A small spectrogram enhancement model, trained from scratch: widths [48, 96, 192, 192].
Rows from block 8 of a small spectrogram enhancement model, named by matrix and row number. Rows with one number belong to one channel. Each number is 50 + 12 x the weight over its row's rms, rounded and kept within 0 to 99. All counts start at 0.
After each channel's rows are labels from the 100 clips, of 14976, where the channel reaches its highest value: "top examples" is what is common among them. Only what is clearly more common there than usual is listed. The data: simulated modem signals in the audio band.
# convs1: first pointwise conv (model.decb.0.0.convs.1.weight, 192x384x1x1), inputs 0-127
# convs3: second pointwise conv (model.decb.0.0.convs.3.weight, 192x192x1x1, transposed), outputs 0-95

convs1.26:54 47 68 46 48 48 46 43 44 59 43 45 62 56 67 59 60 53 37 47 58 43 69 72 62 32 39 65 57 42 27 52 11 51 67 42 60 58 59 63 70 48 66 38 20 21 55 36 43 58 60 29 49 38 28 49 30 50 38 31 75 52 43 47 47 31 56 51 57 49 53 52 38 49 45 46 66 20 70 59 55 41 59 45 44 44 32 73 70 40 19 50 54 48 50 49 69 82 52 52 44 63 52 58 72 62 38 39 70 36 52 34 28 50 53 65 60 68 23 48 51 56 23 29 37 55 37 47
convs3.26:38 43 45 48 42 53 34 62 52 42 39 39 40 52 81 34 38 47 36 33 36 52 43 39 44 44 45 54 59 56 60 30 32 59 58 45 43 51 42 74 53 41 71 44 60 40 54 31 70 52 60 76 53 54 43 60 50 76 47 61 26 41 35 37 52 46 52 44 29 61 63 33 66 52 40 54 52 58 46 34 33 47 80 37 38 52 37 47 59 38 56 78 51 52 44 42
top examples: burst

convs1.123:63 38 47 52 38 68 49 46 29 40 41 36 75 49 50 59 46 46 45 49 60 46 08 99 55 48 41 48 32 43 52 34 46 57 46 40 52 68 46 65 67 38 64 41 35 47 46 49 55 43 57 33 82 58 31 52 64 73 46 35 41 54 62 42 50 71 22 57 68 57 55 64 42 35 44 58 66 49 43 64 52 33 69 56 56 36 32 55 58 42 53 44 42 13 51 62 40 61 43 62 38 69 39 47 56 54 71 50 62 32 57 31 54 45 42 51 73 62 28 40 39 45 37 62 23 54 50 65
convs3.123:57 39 46 34 66 51 43 41 64 60 53 45 49 74 47 60 60 43 50 75 30 46 47 43 00 49 19 56 45 55 44 20 45 59 52 49 70 40 43 55 42 71 42 46 43 31 59 33 50 43 41 49 49 52 54 60 50 70 56 73 43 45 55 44 48 59 72 54 46 44 47 42 55 31 51 43 31 48 72 59 39 60 50 40 70 26 50 29 62 28 45 51 27 77 48 53
top examples: burst; carrier: 2.5 to 3.5 kHz; 800 baud

convs1.145:54 46 50 57 53 27 44 50 52 26 60 16 53 20 42 41 38 53 52 49 66 55 61 51 27 47 29 50 47 41 62 43 56 38 44 56 80 45 67 59 56 58 55 56 48 61 76 58 54 40 43 54 18 49 51 36 44 55 46 49 47 77 46 43 29 61 43 53 26 69 47 71 68 46 49 51 39 43 54 54 44 51 33 49 55 48 10 62 43 39 41 43 20 38 52 41 39 41 62 65 39 53 44 30 60 59 63 60 61 52 52 55 52 48 48 60 25 80 74 53 49 37 39 78 43 46 31 27
convs3.145:47 52 31 65 53 42 51 44 33 53 64 72 43 64 45 44 36 56 53 47 59 36 43 43 55 76 62 61 31 43 28 46 52 43 62 67 30 66 42 41 41 52 56 56 46 44 56 56 41 57 36 61 53 43 57 60 24 50 50 43 46 37 41 65 35 63 66 57 49 46 27 61 50 57 67 59 39 31 33 68 50 48 42 15 54 46 49 59 39 68 41 43 52 47 32 52
top examples: 800 baud

convs1.70:36 31 32 59 43 50 37 41 54 41 58 42 35 44 57 55 66 37 63 61 42 84 64 46 13 45 47 50 66 42 49 45 59 45 59 75 63 33 68 53 36 52 62 63 73 50 44 52 59 60 47 46 47 41 65 50 49 62 36 69 45 42 24 76 24 35 57 41 44 23 52 55 57 51 47 48 31 51 44 67 51 47 50 41 42 48 33 60 40 40 58 39 61 56 22 55 57 47 44 61 54 58 67 58 72 61 54 68 46 66 42 32 32 68 40 48 51 70 47 68 56 49 72 76 45 51 79 52
convs3.70:35 49 52 53 55 84 18 53 46 39 49 58 55 66 51 46 54 59 45 34 40 42 46 41 61 60 44 20 26 61 44 33 69 42 38 52 56 53 51 26 47 75 70 43 70 41 23 70 37 49 57 47 34 44 30 42 49 50 48 53 41 44 59 35 62 49 36 42 44 52 42 50 60 55 54 40 49 41 52 58 39 52 30 45 44 36 39 52 47 53 49 38 49 36 48 47
top examples: carrier: 4.5 to 5.5 kHz

convs1.183:67 43 53 48 30 47 55 45 25 46 55 56 83 59 47 61 25 46 51 53 57 28 57 46 44 46 60 47 57 55 59 59 38 40 53 47 55 40 44 60 56 50 47 41 42 48 35 51 33 45 49 42 53 36 34 49 38 33 53 38 50 56 41 52 43 62 55 66 49 33 55 50 72 38 42 55 68 66 51 58 50 60 42 43 36 63 57 51 32 50 44 52 59 73 49 34 57 51 29 51 53 42 50 43 55 61 48 39 66 65 39 52 63 54 59 60 62 38 23 56 47 52 29 59 44 46 50 51
convs3.183:58 38 45 43 41 34 45 40 53 54 54 37 47 51 50 57 48 72 78 69 60 49 77 53 51 47 43 60 41 54 28 49 56 36 73 39 59 05 62 62 53 46 41 52 58 72 58 49 53 21 47 60 43 59 52 44 47 57 52 56 40 53 64 34 50 30 41 48 57 48 39 57 52 49 59 46 41 52 52 57 39 41 56 59 47 35 64 57 50 46 64 42 71 56 49 60
top examples: fading; burst

convs1.37:49 66 63 56 60 36 54 49 46 49 32 40 75 53 45 43 19 47 33 67 53 28 42 37 49 44 43 60 38 44 84 33 60 33 50 24 16 55 35 28 48 48 59 52 56 63 53 56 29 58 24 72 31 21 44 67 52 30 45 33 51 34 56 69 47 57 47 73 20 62 59 50 59 51 59 31 75 41 46 34 36 47 53 49 37 69 22 65 51 55 46 39 72 51 22 58 52 37 63 61 51 50 38 66 69 45 52 54 56 72 39 55 61 68 49 57 45 61 43 62 77 54 54 59 56 53 23 38
convs3.37:48 38 40 47 43 45 71 21 48 37 37 57 88 66 31 51 44 49 53 61 38 59 39 56 36 56 38 40 54 42 53 60 34 37 39 52 38 56 45 30 68 24 57 44 46 80 79 36 48 44 58 45 61 44 52 47 39 55 28 51 47 47 56 40 35 60 46 51 59 43 27 45 24 56 47 60 52 42 50 39 54 59 64 50 45 57 65 53 50 55 46 36 57 44 57 54
top examples: 800 baud; OFDM

convs1.54:40 30 54 52 48 80 59 80 52 50 55 36 69 44 43 48 55 56 52 51 42 57 38 55 55 52 34 57 42 48 50 53 48 54 47 53 43 74 19 51 47 62 55 60 55 20 43 44 38 58 36 57 58 47 61 41 40 32 54 72 39 46 69 51 57 47 34 51 67 58 40 48 48 26 61 62 51 42 39 31 54 59 42 61 55 51 46 54 67 45 35 44 78 20 64 35 67 46 41 42 53 59 52 32 31 46 72 56 51 58 57 65 41 39 61 35 45 41 27 50 72 63 61 28 51 29 32 62
convs3.54:32 71 37 44 48 23 56 48 31 56 30 36 64 53 45 41 44 35 51 75 49 41 38 56 52 34 62 54 42 67 57 91 48 60 41 39 39 51 53 46 55 41 59 37 39 47 74 49 20 62 65 62 67 63 58 76 45 50 33 68 46 39 35 46 51 49 38 49 24 60 48 40 42 58 64 58 46 41 53 59 61 45 43 62 61 38 68 54 54 43 63 50 48 75 65 48
top examples: 800 baud; frequency hopping

convs1.160:52 44 47 23 44 66 44 33 46 48 52 45 55 43 57 59 79 54 38 46 73 46 40 34 63 31 65 43 52 74 52 65 36 59 68 55 41 61 59 58 55 47 53 33 51 61 46 50 50 62 83 56 71 65 53 39 45 45 40 36 58 28 53 68 51 55 57 78 49 73 37 53 48 45 31 74 51 51 54 71 47 45 51 54 56 57 42 52 40 34 79 55 59 43 34 51 66 59 46 52 18 75 37 26 30 36 42 58 48 53 48 40 40 30 59 64 61 44 36 25 38 29 43 46 29 55 24 59
convs3.160:44 55 47 65 50 54 49 53 46 33 49 57 46 48 42 43 35 59 31 42 35 29 37 34 50 49 38 88 56 51 41 61 49 41 54 47 81 55 46 63 43 66 48 59 56 41 53 42 62 46 49 63 58 49 52 49 41 49 32 42 52 44 48 45 57 56 33 54 50 48 35 57 38 43 56 78 44 43 38 49 53 66 39 59 64 55 64 33 54 31 48 46 45 52 36 47
top examples: strong noise; carrier: 1.5 to 2.5 kHz

convs1.186:29 57 23 43 45 54 52 58 66 66 58 61 47 44 52 65 37 69 47 34 46 60 62 70 79 41 52 52 74 47 63 44 58 50 63 85 56 35 54 71 69 49 47 38 52 44 28 37 69 44 51 63 75 58 68 42 19 48 58 61 43 66 50 41 54 51 51 53 55 64 55 30 40 42 38 50 46 75 39 44 46 61 29 67 51 49 70 48 57 43 43 75 44 51 40 46 64 57 52 48 30 57 53 51 24 48 41 52 46 60 61 45 56 58 51 41 57 64 52 43 73 27 65 63 69 47 54 27
convs3.186:58 42 51 58 41 36 30 39 54 23 38 45 56 57 54 49 47 40 40 54 51 48 64 49 41 28 51 47 53 53 40 45 52 55 64 45 48 29 44 28 53 35 45 64 46 49 30 54 34 44 53 71 43 42 74 41 44 39 56 56 52 50 46 44 61 45 37 70 58 42 59 52 42 53 45 60 32 34 37 52 64 52 53 34 64 38 37 61 42 44 60 42 34 49 46 64
top examples: carrier: 3.5 to 4.5 kHz

convs1.38:49 42 51 56 60 35 56 75 66 64 36 45 37 28 39 39 47 37 67 55 58 51 58 64 50 46 27 49 56 30 53 50 42 33 44 67 64 27 48 54 48 47 57 69 63 51 59 35 55 45 44 56 39 49 61 47 54 49 46 63 56 54 47 42 56 43 45 55 61 70 49 50 58 60 54 41 59 52 42 51 50 45 50 48 39 32 42 37 79 53 39 60 44 49 65 64 37 58 60 44 42 54 52 71 55 65 65 63 48 68 42 28 65 75 43 58 50 77 42 45 52 24 53 57 52 45 52 57
convs3.38:41 72 29 44 36 21 54 56 29 58 46 50 65 59 44 44 56 53 47 27 50 39 20 57 46 56 52 58 35 51 58 52 33 52 63 51 30 39 74 43 39 53 47 23 38 30 66 42 61 47 26 41 54 55 59 48 56 56 33 51 36 47 78 38 54 65 52 64 42 47 48 68 59 75 53 51 38 22 68 57 54 42 57 42 39 45 50 58 53 50 53 59 46 61 54 55
top examples: carrier: 2.5 to 3.5 kHz

convs1.5:40 30 58 48 41 56 56 18 34 49 54 31 34 73 69 60 37 48 24 24 60 54 26 51 42 53 64 57 29 44 36 40 39 39 61 39 45 49 57 48 39 61 44 27 45 31 52 43 44 49 65 40 92 69 53 55 60 50 48 54 47 49 35 41 63 53 34 24 72 32 46 44 13 64 61 70 54 56 52 49 42 53 80 45 72 68 62 74 29 55 81 61 54 44 38 34 50 42 47 33 52 47 58 51 70 41 48 68 44 42 54 53 64 43 42 51 70 57 35 49 60 61 55 46 45 58 67 54
convs3.5:56 42 49 39 42 58 52 56 24 67 42 46 66 46 61 71 61 62 54 67 53 50 50 47 44 42 51 48 56 48 69 49 52 46 49 46 72 50 61 53 59 34 59 63 46 62 73 47 67 50 14 66 63 35 47 50 50 41 54 69 46 59 56 55 51 51 36 58 32 47 62 50 58 61 55 39 44 45 40 50 73 57 37 58 37 59 65 54 50 67 55 45 66 35 59 53
top examples: carrier: 2.5 to 3.5 kHz

convs1.113:44 53 56 40 57 56 60 34 45 47 39 48 71 73 41 49 40 49 42 35 40 69 49 59 44 54 58 61 43 54 57 43 52 54 53 17 51 52 71 26 38 50 18 43 36 48 54 44 38 36 58 49 53 54 31 57 69 32 48 56 62 57 69 46 41 57 61 44 55 50 57 60 28 58 54 56 83 53 49 55 54 66 52 45 52 55 64 56 44 59 27 63 44 79 42 45 56 44 44 44 35 30 56 42 68 29 53 32 69 62 34 45 66 40 46 53 63 46 54 41 33 25 48 46 45 61 49 54
convs3.113:49 49 29 60 47 42 44 39 52 43 56 46 47 37 37 52 48 56 79 50 71 36 77 72 64 62 39 42 43 50 47 48 49 38 48 51 52 43 61 51 41 35 46 48 67 58 52 62 50 46 32 34 62 58 59 57 17 58 53 48 38 48 48 43 55 35 36 41 43 58 41 38 43 69 63 54 36 67 71 55 45 37 54 68 57 47 45 56 44 53 54 43 98 60 48 62
top examples: burst; chirp spread spectrum

convs1.159:38 54 62 64 73 66 59 48 28 44 44 32 66 62 55 56 42 38 41 60 50 43 50 59 45 42 54 58 48 66 48 53 44 62 48 22 45 47 55 45 63 57 41 49 55 51 17 46 67 40 47 11 54 46 42 56 26 53 52 46 16 56 66 59 64 54 72 49 36 51 57 56 37 44 37 44 46 67 33 41 47 71 41 63 40 45 63 59 45 24 53 31 47 27 36 67 43 54 52 38 58 53 50 53 61 54 65 51 26 33 58 42 36 45 60 55 47 44 26 56 40 47 47 27 49 44 38 51
convs3.159:49 50 48 59 45 55 47 60 67 36 43 49 34 55 50 53 55 55 94 64 55 47 29 47 48 46 50 51 59 49 49 64 42 51 47 41 34 51 36 40 49 52 25 38 44 64 40 44 61 46 63 43 48 34 40 48 64 47 46 45 40 34 43 57 56 59 53 29 35 51 36 49 36 42 65 22 41 27 41 50 31 55 63 85 52 63 42 44 70 40 47 49 38 55 56 51
top examples: burst; carrier: 4.5 to 5.5 kHz

convs1.138:53 50 40 41 64 37 32 55 57 33 50 31 49 45 41 31 87 44 46 31 36 59 54 39 41 65 58 42 48 47 47 65 56 62 37 63 62 48 46 50 72 39 54 49 34 79 45 44 49 59 44 42 38 45 61 52 27 57 55 32 64 27 63 63 40 42 62 48 37 59 56 74 50 12 51 42 44 44 51 43 61 49 32 36 66 52 50 15 55 47 33 57 49 45 49 42 34 64 42 46 44 49 31 54 24 37 68 42 62 35 59 44 34 40 69 35 69 72 51 58 61 40 48 47 58 44 24 26
convs3.138:52 60 41 49 51 58 52 64 52 35 42 57 55 49 26 73 53 56 40 32 41 47 44 59 27 45 54 17 47 41 45 41 54 56 56 41 46 46 64 52 40 52 48 57 54 52 49 34 65 50 38 40 37 34 46 51 39 72 25 49 61 49 49 54 33 64 50 83 57 30 41 56 48 41 42 44 46 56 59 78 32 50 48 38 47 30 52 52 51 47 48 39 36 59 49 64
top examples: carrier: 2.5 to 3.5 kHz

convs1.169:42 46 57 36 46 32 60 48 54 38 28 40 43 59 53 48 59 40 46 39 47 57 32 49 48 59 48 54 47 69 51 47 48 40 51 63 42 70 65 46 53 51 49 42 48 53 51 69 67 49 55 72 73 61 37 36 54 37 49 39 53 05 57 52 29 46 34 48 57 56 60 59 61 55 42 51 61 43 58 68 57 47 63 31 49 36 35 33 45 61 36 67 70 57 66 54 43 57 56 60 60 54 36 14 54 60 62 50 48 41 32 41 66 28 54 68 66 27 70 53 35 56 55 47 39 63 34 64
convs3.169:43 47 54 59 47 40 60 36 49 35 50 37 54 59 47 02 77 54 49 79 44 17 48 46 58 38 59 48 59 69 47 40 53 53 30 54 75 59 59 61 53 26 47 46 53 45 40 60 44 49 61 66 53 57 52 56 35 48 49 46 49 51 55 29 49 55 57 48 35 52 58 41 41 41 52 59 52 41 53 59 45 43 58 50 73 55 60 59 41 46 58 66 64 64 36 30
top examples: FM speech

convs1.35:75 56 38 55 49 55 53 42 16 32 57 48 90 73 56 50 39 51 52 46 47 70 61 61 48 48 40 42 49 52 43 67 51 43 58 23 55 61 62 59 55 41 47 43 39 65 60 38 25 53 59 34 41 44 32 59 67 41 53 38 55 44 36 68 58 68 44 84 51 55 67 62 46 53 48 55 63 43 51 77 38 84 49 49 30 62 54 50 54 50 61 48 39 67 52 37 34 56 64 50 52 55 44 53 59 19 26 48 71 79 40 46 68 45 57 45 56 43 32 44 34 35 47 57 46 55 63 54
convs3.35:31 57 50 56 57 50 57 73 63 29 40 47 26 51 66 35 40 49 73 50 32 51 75 60 62 65 74 88 56 54 52 47 75 44 44 48 40 69 27 56 26 56 61 41 47 84 43 39 51 57 50 47 38 51 49 51 44 59 55 30 40 32 38 38 58 40 69 47 52 46 41 54 29 41 65 34 43 40 40 41 41 49 68 59 49 55 43 70 53 39 62 63 32 44 43 43
top examples: fading; carrier: 2.5 to 3.5 kHz

convs1.27:48 41 54 42 45 54 38 48 82 61 42 51 32 22 45 50 59 36 63 57 34 65 68 49 41 43 56 56 56 53 52 36 56 48 40 57 55 16 62 55 68 54 63 54 73 54 61 59 73 58 63 58 49 56 50 44 56 62 52 57 55 31 50 33 42 57 67 38 46 56 55 48 78 65 48 55 43 55 43 43 52 39 45 41 30 44 35 47 42 56 48 38 33 49 45 31 48 53 51 55 43 36 53 54 51 61 48 65 38 50 32 45 39 52 49 36 35 61 52 47 28 61 31 60 43 50 61 60
convs3.27:40 41 59 45 45 49 45 38 40 56 66 34 49 48 44 68 57 55 35 65 58 52 53 29 66 44 50 69 57 45 54 52 57 45 61 51 37 39 42 63 45 53 59 52 56 47 55 55 43 39 61 33 44 49 53 59 51 42 36 48 60 45 56 56 59 37 70 40 47 49 32 28 47 34 59 37 48 60 51 41 38 68 63 63 50 52 35 64 39 25 72 70 54 53 44 49
top examples: fading; frequency hopping

convs1.178:53 43 51 51 53 40 28 40 49 47 43 48 53 49 59 42 35 46 46 46 60 63 52 45 51 52 64 54 53 54 67 41 49 35 55 35 61 43 51 54 48 50 40 34 34 64 46 42 45 53 70 61 48 28 42 44 69 31 63 48 49 62 41 33 47 59 35 36 45 56 48 37 71 67 62 42 48 48 51 24 37 53 33 49 46 53 71 55 50 48 28 51 49 64 27 40 56 50 40 77 39 59 64 52 73 62 66 31 69 69 36 59 37 62 32 33 43 35 57 50 51 50 33 47 64 37 30 49
convs3.178:46 49 43 53 66 65 48 48 52 49 50 43 39 55 60 57 66 15 43 67 49 36 52 59 53 66 62 33 44 56 52 61 56 68 53 43 07 44 46 35 44 36 55 35 47 53 39 41 55 66 43 25 50 45 53 50 39 69 48 50 45 58 35 56 82 54 75 42 60 53 53 34 68 48 40 45 32 48 67 45 45 44 35 54 69 43 45 44 59 34 52 41 19 61 54 31
top examples: 800 baud; carrier: 1.5 to 2.5 kHz; OFDM

convs1.40:62 57 40 52 42 35 57 52 34 60 40 78 40 23 55 30 61 45 59 52 67 76 38 59 49 57 43 40 56 72 63 46 17 39 63 40 88 61 40 49 45 45 40 58 52 46 25 46 64 58 51 40 63 59 37 45 48 56 25 31 54 60 34 33 61 48 19 82 68 53 48 68 39 33 41 56 34 48 63 44 45 36 54 79 68 53 59 42 64 28 58 65 41 68 70 63 47 47 50 56 57 57 57 34 29 99 43 38 79 57 69 60 32 42 41 57 71 40 51 28 63 36 49 00 78 42 50 47
convs3.40:38 33 37 55 49 41 52 26 56 60 41 33 56 60 56 63 59 42 70 36 55 57 66 36 39 40 48 39 37 48 55 68 37 44 73 44 53 15 55 47 54 43 52 35 47 49 45 52 51 44 41 72 53 74 57 32 47 57 40 62 51 55 47 60 56 41 38 27 58 55 42 45 38 53 54 50 57 35 52 57 47 54 55 64 43 50 74 62 32 52 41 51 39 53 37 61
top examples: carrier: 4.5 to 5.5 kHz

convs1.122:36 40 47 50 69 32 64 38 49 46 51 39 41 53 41 53 60 56 65 66 49 19 57 30 54 43 39 50 66 46 49 31 61 24 47 37 55 69 62 12 38 49 49 43 32 60 65 58 61 50 38 58 33 52 32 54 33 59 51 61 56 68 36 57 29 66 46 36 39 56 50 67 66 44 50 54 31 43 53 40 57 38 33 28 51 41 38 51 43 59 72 27 58 28 70 42 58 51 55 58 51 68 56 52 42 67 56 50 58 10 51 54 59 55 60 48 42 57 71 50 63 54 43 68 54 54 51 65
convs3.122:44 62 51 49 30 48 54 55 52 60 67 49 25 54 58 48 66 62 48 45 31 41 46 45 54 49 32 63 53 42 66 60 56 52 59 34 32 38 45 69 63 46 65 53 57 61 52 39 38 49 82 31 35 31 50 48 54 25 60 49 51 43 68 44 52 30 49 50 43 42 39 59 33 47 43 45 49 44 32 68 42 38 61 42 39 44 59 45 55 53 64 40 47 40 32 43
top examples: carrier: 3.5 to 4.5 kHz; fading

convs1.102:50 26 48 48 47 40 57 42 58 88 61 54 37 51 48 38 40 33 75 37 56 49 37 44 41 35 44 45 53 42 34 49 51 32 35 64 66 62 38 32 59 48 38 47 43 56 55 28 43 57 54 47 33 64 40 32 57 61 44 44 53 61 34 74 24 30 52 60 40 50 45 49 57 58 47 60 76 49 68 63 54 68 21 46 65 43 63 81 54 62 30 42 53 46 64 59 46 37 62 34 47 80 27 55 50 65 69 38 74 53 28 36 54 65 27 57 48 66 43 34 58 45 43 50 60 60 53 54
convs3.102:43 55 48 61 62 29 61 66 51 48 58 49 55 57 66 55 50 55 21 50 74 47 50 53 61 72 54 23 43 42 39 41 61 38 34 53 55 49 41 38 48 54 59 61 34 25 47 49 45 50 39 38 48 72 48 47 73 88 27 33 44 51 34 54 44 44 58 50 58 61 35 57 43 54 26 45 52 52 50 42 42 43 49 40 64 34 38 51 56 41 60 70 77 58 49 60
top examples: carrier: 4.5 to 5.5 kHz

convs1.177:59 43 78 34 48 54 58 47 61 58 59 41 46 27 67 42 65 30 46 43 39 67 52 53 50 23 24 33 75 42 55 70 54 49 62 62 43 52 49 54 52 38 68 62 36 42 65 57 34 62 44 60 20 42 54 54 48 36 43 68 61 29 35 66 72 48 40 10 24 18 31 44 65 65 35 39 54 47 55 62 46 53 39 25 44 47 39 63 38 56 76 40 55 56 46 56 44 61 26 61 75 70 61 46 58 54 32 73 24 44 60 22 62 71 39 39 52 53 60 71 29 63 61 60 47 53 78 72
convs3.177:54 32 55 73 23 55 57 43 51 46 57 55 52 35 56 66 58 58 23 78 32 49 49 50 63 51 42 49 49 49 55 31 41 40 44 62 37 46 39 34 29 64 33 39 61 49 36 83 51 55 54 61 45 49 72 66 47 26 68 82 56 57 66 35 41 51 66 43 55 61 66 48 31 40 50 49 66 70 53 54 40 46 43 59 32 67 28 58 30 57 40 51 37 61 49 53
top examples: carrier: 2.5 to 3.5 kHz

convs1.41:38 30 43 53 36 50 37 42 54 39 56 46 73 48 50 45 63 42 40 44 51 60 59 57 35 61 45 45 59 66 59 33 53 38 44 40 20 54 70 71 62 19 43 50 53 42 17 53 70 62 47 33 44 45 72 36 51 51 53 57 34 53 45 47 36 29 64 64 39 61 60 59 57 40 61 65 42 38 67 42 44 38 30 19 55 45 37 62 39 57 54 60 60 55 52 69 56 53 53 34 53 46 49 63 48 57 54 67 58 52 63 60 55 57 62 66 33 58 69 69 67 41 47 42 47 36 41 43
convs3.41:42 68 61 64 55 54 60 54 60 41 73 43 57 47 30 58 51 56 63 76 56 39 82 32 49 40 58 44 66 51 63 54 47 33 38 68 55 65 60 56 69 72 55 48 56 39 64 57 40 38 54 53 61 55 50 48 38 18 33 57 45 54 56 48 74 46 51 36 52 72 63 54 55 63 63 55 66 70 42 44 47 52 33 70 50 55 51 47 52 28 61 75 38 49 41 49
top examples: carrier: 3.5 to 4.5 kHz

convs1.75:68 70 51 65 69 59 59 56 51 30 50 60 69 64 47 61 41 46 30 59 31 45 70 43 70 46 52 42 57 52 65 53 44 44 47 48 59 48 68 63 58 48 62 47 53 26 57 47 50 50 55 59 66 65 44 63 55 40 40 50 56 48 64 59 62 42 52 56 70 60 45 43 39 63 30 52 43 57 38 77 47 56 65 75 19 59 49 33 40 69 45 40 50 52 53 51 41 56 90 64 59 51 68 49 62 32 44 44 44 72 64 40 55 53 52 57 94 30 62 26 41 54 45 68 51 64 45 35
convs3.75:58 67 48 42 45 55 64 66 46 45 38 49 56 41 40 68 38 52 71 28 46 53 31 80 58 45 75 68 41 54 66 71 61 55 44 52 31 49 58 56 48 56 54 43 48 49 56 54 64 49 65 60 37 37 58 63 50 47 45 27 66 54 24 52 61 59 59 55 56 43 56 28 62 58 33 67 66 44 62 60 59 60 59 45 59 82 42 59 45 48 60 57 55 52 58 69
top examples: fading; frequency hopping

convs1.176:62 52 75 39 58 47 57 54 47 52 53 58 41 48 42 58 38 39 44 31 66 60 47 77 49 63 40 64 32 45 46 80 43 52 34 52 50 54 50 40 55 53 35 36 60 43 46 57 18 35 47 53 45 58 32 50 57 58 74 39 64 58 46 41 53 33 41 53 42 73 54 47 49 59 30 62 42 23 51 43 68 50 54 26 48 41 60 50 43 58 44 49 48 49 65 68 59 37 42 81 28 38 30 42 43 62 31 37 42 52 29 59 45 39 53 44 45 16 44 26 37 54 38 31 58 72 38 55
convs3.176:47 51 60 62 52 39 54 60 47 47 49 38 51 54 58 43 71 53 59 16 54 55 58 17 58 62 57 28 61 59 59 43 69 63 58 51 06 62 43 63 49 36 42 55 59 43 44 38 43 46 41 70 63 55 66 53 40 50 61 53 74 50 61 60 38 47 54 29 60 34 53 70 54 65 66 39 31 47 59 45 65 47 63 45 56 56 47 50 47 55 46 57 47 27 61 56
top examples: strong noise

convs1.77:51 54 41 39 29 60 40 39 31 48 42 60 43 45 40 55 34 45 57 50 48 60 53 40 51 27 48 66 53 60 33 26 47 58 40 48 61 35 60 47 68 68 55 41 48 60 40 48 56 44 59 48 37 60 42 30 36 62 64 66 34 62 44 42 53 49 49 48 57 40 59 35 54 61 51 59 51 60 45 58 70 61 54 34 61 43 47 56 42 65 51 50 41 67 68 50 48 55 35 47 48 55 59 56 66 88 46 52 53 69 43 34 29 44 52 72 45 49 57 61 42 36 55 28 52 31 47 58
convs3.77:49 42 57 44 32 59 66 44 46 51 47 55 44 74 45 48 47 40 56 47 33 49 40 51 58 55 32 57 63 56 57 65 42 79 48 36 75 52 39 56 50 82 57 53 49 56 50 36 37 58 44 34 34 58 40 34 37 23 45 49 35 43 52 33 26 43 44 42 42 41 32 63 47 40 28 54 48 23 46 59 52 46 60 69 56 47 43 51 50 42 64 36 50 43 46 52
top examples: burst; fading; carrier: 3.5 to 4.5 kHz

convs1.92:41 52 32 45 49 56 44 40 58 61 55 52 08 56 49 79 54 62 49 56 54 48 57 59 61 53 53 52 42 59 55 47 72 56 51 89 64 34 50 52 65 50 42 30 76 60 80 62 65 35 41 68 32 61 51 52 45 66 52 56 43 65 28 34 51 14 65 53 61 52 49 30 33 58 50 53 29 57 61 38 44 37 53 50 62 66 52 56 44 66 59 57 33 53 40 49 66 40 37 48 20 45 37 45 56 60 55 56 41 67 67 49 27 49 53 39 44 49 74 49 49 70 92 60 55 65 30 44
convs3.92:57 52 54 42 58 29 43 46 39 64 66 50 48 59 32 46 66 51 03 64 44 37 50 57 47 54 43 40 61 58 54 50 49 83 67 60 58 38 55 37 28 66 45 59 56 25 49 53 58 52 20 62 51 45 48 57 59 44 45 47 58 45 72 58 52 49 41 57 57 49 52 46 53 38 72 51 45 57 43 56 29 52 45 29 46 37 46 47 36 35 44 40 43 54 51 48
top examples: carrier: 4.5 to 5.5 kHz; fading

convs1.140:72 41 54 40 42 48 35 73 58 41 30 39 31 32 49 30 38 51 52 36 49 56 52 22 66 39 45 48 47 41 56 37 45 48 49 69 30 52 48 19 50 53 58 71 62 60 48 60 34 40 39 31 25 29 42 41 35 35 42 64 57 52 59 56 62 47 45 38 43 38 60 49 35 70 55 22 41 42 52 47 41 33 30 48 50 41 65 54 49 60 49 57 60 71 40 48 43 23 54 66 60 48 39 57 74 67 46 54 55 47 57 25 58 80 54 60 54 65 38 74 72 35 35 20 24 57 37 59
convs3.140:67 27 41 52 68 64 56 62 49 47 57 58 36 59 54 60 55 43 27 38 53 52 58 38 35 45 62 71 51 48 47 24 36 38 65 61 46 45 55 48 48 64 43 51 46 35 55 37 31 41 59 34 49 52 66 65 81 62 45 48 61 31 57 45 61 50 49 49 70 59 60 59 25 50 43 72 51 43 38 59 54 52 46 59 38 51 26 43 48 58 44 24 42 51 48 60
top examples: 800 baud; OFDM